config.toml
model = "spectrogram enhancement model"
task = "enhancement"
norm = "batchnorm"
pixel_unshuffle = 2
max_steps = 8000
Rows from block 2 of a small spectrogram enhancement model, named by matrix and row number. Rows with one number belong to one channel. Each number is 200 + 20 x the weight over its row's rms, rounded and kept within 0 to 999. All counts start at 0.
After each channel's rows are labels from the 100 clips, of 14976, where the channel reaches its highest value: "lies over" is the class under the peak. Only what is clearly more common there than usual is listed. The data: drum patterns on synthesised drum kits.
# convs0: first 3x3 conv (model.enc.1.0.convs.0.weight, 192x192x3x3, each kernel summed), inputs 0-95
# convs1: second 3x3 conv (model.enc.1.0.convs.1.weight, 192x192x3x3, transposed, each kernel summed), outputs 0-95

convs0.17,219,193,156,195,192,191,222,224,219,201,226,202,159,208,197,201,178,244,219,199,175,179,188,203,181,204,180,193,223,208,211,229,198,177,215,203,178,221,193,193,210,194,226,212,215,210,190,167,204,226,218,202,210,200,201,233,217,230,238,203,206,202,229,207,216,176,207,179,223,202,178,210,184,199,201,201,213,184,178,177,191,182,187,200,186,204,166,178,215,206,210,224,201,235,214,218
convs1.17,188,182,206,183,181,194,188,168,226,213,168,172,236,180,212,201,193,167,201,182,188,223,205,182,210,195,215,179,193,218,177,203,192,184,168,198,191,192,201,221,223,209,172,230,216,192,208,207,198,178,193,240,205,201,208,206,203,181,170,187,220,179,191,166,232,204,221,224,194,155,209,213,223,196,208,215,186,215,207,193,218,185,192,174,239,142,231,218,185,241,202,199,187,228,223,205
lies over: kick

convs0.166,194,153,224,199,200,237,229,202,140,200,217,170,206,226,164,205,237,175,202,214,232,239,199,163,205,200,242,207,188,200,188,204,192,236,219,229,184,216,189,213,210,208,190,199,179,179,198,188,186,180,203,230,180,189,202,156,166,200,191,195,248,197,198,201,190,222,179,230,209,180,209,162,199,196,219,206,146,212,219,207,199,219,219,239,222,200,175,204,187,204,222,197,187,180,212,211
convs1.166,179,220,186,215,242,201,155,203,252,180,210,225,233,235,213,180,215,227,172,186,169,165,196,186,219,205,183,204,168,175,191,212,234,182,190,158,171,208,226,195,212,206,179,203,204,207,196,194,206,182,193,194,236,199,199,241,205,190,162,226,179,197,196,187,199,184,221,198,190,187,220,223,219,197,167,205,239,188,199,181,211,209,218,172,184,212,180,206,215,172,189,189,209,176,199,207
lies over: kick

convs0.129,225,216,182,196,197,195,210,170,166,192,209,192,182,183,170,180,153,223,220,194,174,195,230,202,227,198,175,203,209,178,164,219,199,230,223,204,227,228,183,188,212,202,230,181,192,217,166,195,208,240,179,208,197,206,207,220,180,178,171,220,210,205,231,203,203,160,206,217,204,185,194,223,209,205,172,186,171,201,206,188,212,212,202,180,168,226,186,192,203,208,203,230,185,166,183,200
convs1.129,222,225,194,235,199,206,183,231,208,207,183,188,191,181,231,238,183,208,181,203,178,208,184,195,177,169,214,236,185,175,243,162,200,225,170,209,188,193,191,181,199,196,167,209,164,200,222,229,224,175,193,241,200,210,191,209,212,202,199,177,176,194,151,198,189,214,188,168,198,206,205,189,228,203,173,165,220,204,180,209,204,193,185,231,224,173,209,218,190,194,188,172,198,242,237,217
lies over: snare

convs0.142,185,229,190,172,214,192,208,197,224,203,250,222,205,204,230,212,205,179,181,186,168,213,197,210,219,200,224,220,177,227,222,227,194,204,233,177,212,221,162,196,187,199,199,207,179,193,221,179,185,211,227,193,172,183,200,193,186,238,163,173,145,172,177,200,225,217,190,221,201,201,181,243,198,219,213,193,221,237,195,193,180,179,208,232,172,200,187,214,174,204,179,189,214,204,218,217
convs1.142,181,173,198,228,221,173,183,237,163,214,179,149,211,197,183,207,185,201,249,201,238,225,206,198,206,185,157,193,218,163,187,201,198,238,186,195,154,185,186,219,206,199,165,178,188,200,198,213,204,205,189,168,217,220,214,200,204,182,225,241,250,204,210,174,170,190,190,191,191,213,207,160,179,172,199,188,174,175,192,196,209,238,204,166,208,213,208,216,211,198,215,209,186,233,208,210
lies over: snare

convs0.146,199,203,214,194,212,203,218,157,240,225,182,204,240,210,202,213,171,206,186,206,201,201,223,225,229,218,196,178,193,171,179,160,183,207,197,161,195,246,173,217,167,170,223,176,211,186,153,208,203,188,221,175,174,198,186,204,195,135,170,203,220,201,226,199,207,204,215,193,217,181,227,204,188,215,169,200,181,232,208,203,187,203,243,233,181,213,178,171,230,171,186,184,195,192,193,194
convs1.146,190,182,152,211,215,210,173,228,199,180,207,200,163,191,216,194,203,188,226,205,188,225,194,184,187,176,217,195,186,216,194,241,210,235,181,231,194,190,187,150,206,208,163,218,196,225,195,203,212,196,187,197,255,188,219,192,211,210,211,196,200,186,174,238,201,190,189,184,204,223,184,213,174,182,219,211,177,188,160,193,233,196,205,166,208,210,208,230,151,170,234,188,200,206,220,207
lies over: snare

convs0.38,177,182,268,172,204,206,200,241,205,166,201,192,195,229,235,197,211,169,164,180,179,187,211,215,221,197,226,172,182,194,177,202,203,233,211,200,193,208,171,188,205,168,186,181,204,228,199,154,243,188,177,210,178,180,195,220,201,230,219,203,189,208,223,190,218,215,197,187,224,218,194,195,219,212,179,176,186,236,185,199,207,173,185,194,171,187,225,210,192,198,192,227,185,231,170,183
convs1.38,184,214,153,226,178,188,221,148,191,236,220,212,179,201,192,206,199,218,165,201,214,213,191,192,189,187,169,170,233,174,211,205,203,203,216,195,187,174,210,196,225,244,193,197,172,161,203,248,173,197,185,192,201,208,217,182,233,197,213,169,235,199,210,192,211,171,177,179,217,221,193,159,215,192,204,198,195,217,188,200,201,210,213,237,227,172,185,183,221,229,218,162,208,191,217,226
lies over: kick

convs0.115,238,197,190,225,216,186,214,196,186,229,214,176,185,223,182,163,208,207,195,188,156,227,212,204,198,202,179,195,225,200,215,208,206,178,235,182,169,189,197,217,191,187,229,201,186,213,182,224,157,206,212,180,225,196,203,251,219,162,241,201,175,194,172,204,200,190,195,223,168,190,189,233,189,216,134,200,201,210,225,214,207,192,209,215,203,221,198,222,220,238,202,237,171,183,210,199
convs1.115,218,202,169,219,218,183,200,223,181,197,180,168,235,188,213,238,168,193,185,206,215,201,184,160,216,187,183,238,205,177,222,177,191,231,194,197,195,203,196,185,182,228,191,201,186,233,199,194,173,181,209,197,172,182,211,160,154,226,194,216,194,195,199,227,167,224,187,194,224,195,205,200,209,186,207,208,206,175,204,171,208,205,233,177,216,191,241,209,225,179,199,208,192,216,175,171
lies over: snare

convs0.153,172,183,178,221,207,156,173,171,170,157,154,189,224,175,172,169,200,174,194,195,192,212,204,179,164,219,188,197,199,200,177,191,190,174,194,193,207,217,187,202,184,194,174,187,210,225,192,218,235,212,194,190,192,195,207,219,220,197,182,211,190,233,201,187,194,197,177,211,174,171,224,186,181,204,188,221,153,207,214,197,215,205,197,197,221,198,202,152,187,175,205,226,203,201,201,181
convs1.153,208,204,195,199,237,221,175,235,244,217,229,209,224,204,208,232,204,217,151,201,201,193,186,198,223,161,200,229,218,187,183,225,199,232,215,201,188,204,201,213,179,210,210,215,197,230,181,167,197,163,191,176,205,195,180,174,198,162,236,169,216,181,204,226,207,168,214,205,229,180,200,190,185,216,212,201,199,216,182,251,216,207,218,203,198,220,215,213,228,202,198,186,180,185,201,211
lies over: kick

convs0.4,209,190,211,209,235,200,207,248,190,171,189,201,228,210,208,191,192,213,205,199,251,214,172,221,219,206,206,170,223,178,210,208,204,208,224,207,213,171,193,160,204,200,183,200,148,208,179,186,222,171,175,198,212,194,173,222,216,207,212,195,211,185,185,190,240,186,243,205,223,168,205,206,250,192,201,153,232,167,209,190,193,190,188,199,184,211,215,203,193,208,167,236,172,213,210,170
convs1.4,166,223,244,209,164,177,179,138,180,241,173,217,200,222,196,208,187,190,161,211,187,233,203,178,177,214,212,221,191,180,190,247,233,181,204,213,183,199,202,192,209,260,243,191,225,179,199,213,166,182,224,197,210,211,201,205,193,207,188,199,189,163,190,191,177,210,193,218,213,234,211,180,208,199,196,216,214,211,190,202,187,207,197,192,199,177,195,190,181,175,250,152,222,164,199,190
lies over: kick

convs0.168,169,187,258,191,194,236,201,202,224,212,218,193,194,183,206,224,185,218,189,210,220,216,204,213,162,203,223,218,210,182,212,183,196,215,201,201,242,184,194,182,203,191,179,225,208,199,213,188,220,246,197,200,200,201,183,149,219,124,186,186,220,229,199,205,198,205,229,180,199,209,192,179,196,204,214,191,212,159,227,205,216,207,191,226,176,194,209,166,184,183,212,177,209,204,195,223
convs1.168,162,185,148,219,209,175,206,185,192,226,176,203,198,191,229,197,210,193,185,214,173,188,225,188,228,167,222,157,222,209,192,182,217,220,196,195,196,213,178,215,162,202,193,205,201,180,179,206,227,200,218,222,185,206,193,242,195,199,208,215,214,178,197,206,210,202,150,208,224,170,187,190,171,203,191,208,205,185,142,183,211,216,206,180,239,172,233,195,235,193,208,199,172,220,196,185
lies over: kick

convs0.77,181,221,221,197,169,190,177,219,233,194,253,182,173,188,227,181,175,181,204,198,187,195,186,224,228,212,253,207,220,214,201,177,203,180,192,199,236,176,187,204,172,226,183,199,178,216,164,215,179,169,191,201,216,220,210,196,210,163,226,182,173,237,170,198,170,210,225,233,183,208,198,190,221,210,208,214,184,198,213,231,223,178,208,197,223,220,189,213,194,222,191,221,171,199,216,188
convs1.77,155,191,197,176,211,202,231,173,190,221,176,190,182,174,194,200,175,171,179,204,195,211,210,198,190,238,185,183,199,196,198,183,209,187,192,204,220,220,210,189,235,194,204,170,183,172,212,201,249,256,222,172,204,180,221,192,175,211,171,219,230,212,216,197,245,216,179,181,217,210,212,185,204,186,215,175,234,166,176,193,213,215,197,180,203,173,196,165,215,170,205,205,193,201,225,168
lies over: kick

convs0.136,202,216,208,220,207,215,148,213,209,199,166,213,228,184,189,199,182,178,213,218,149,189,204,208,176,208,200,182,167,185,194,186,225,197,190,195,183,167,212,173,179,192,181,179,190,249,182,163,217,222,165,216,227,228,192,189,155,157,204,213,229,219,211,219,212,203,187,217,198,184,202,222,186,177,186,205,178,181,223,239,229,195,191,208,187,167,236,166,185,189,204,208,201,211,175,199
convs1.136,177,175,161,195,196,189,185,164,172,211,228,190,167,180,189,206,190,175,202,214,222,220,215,219,198,197,181,195,209,211,224,211,198,192,204,196,205,189,164,179,187,198,228,201,230,184,186,249,223,191,205,212,219,196,210,200,212,202,214,197,186,187,192,173,183,189,199,166,236,192,205,144,196,200,221,193,233,189,149,189,209,195,194,166,203,193,162,206,199,186,177,213,163,202,216,205
lies over: snare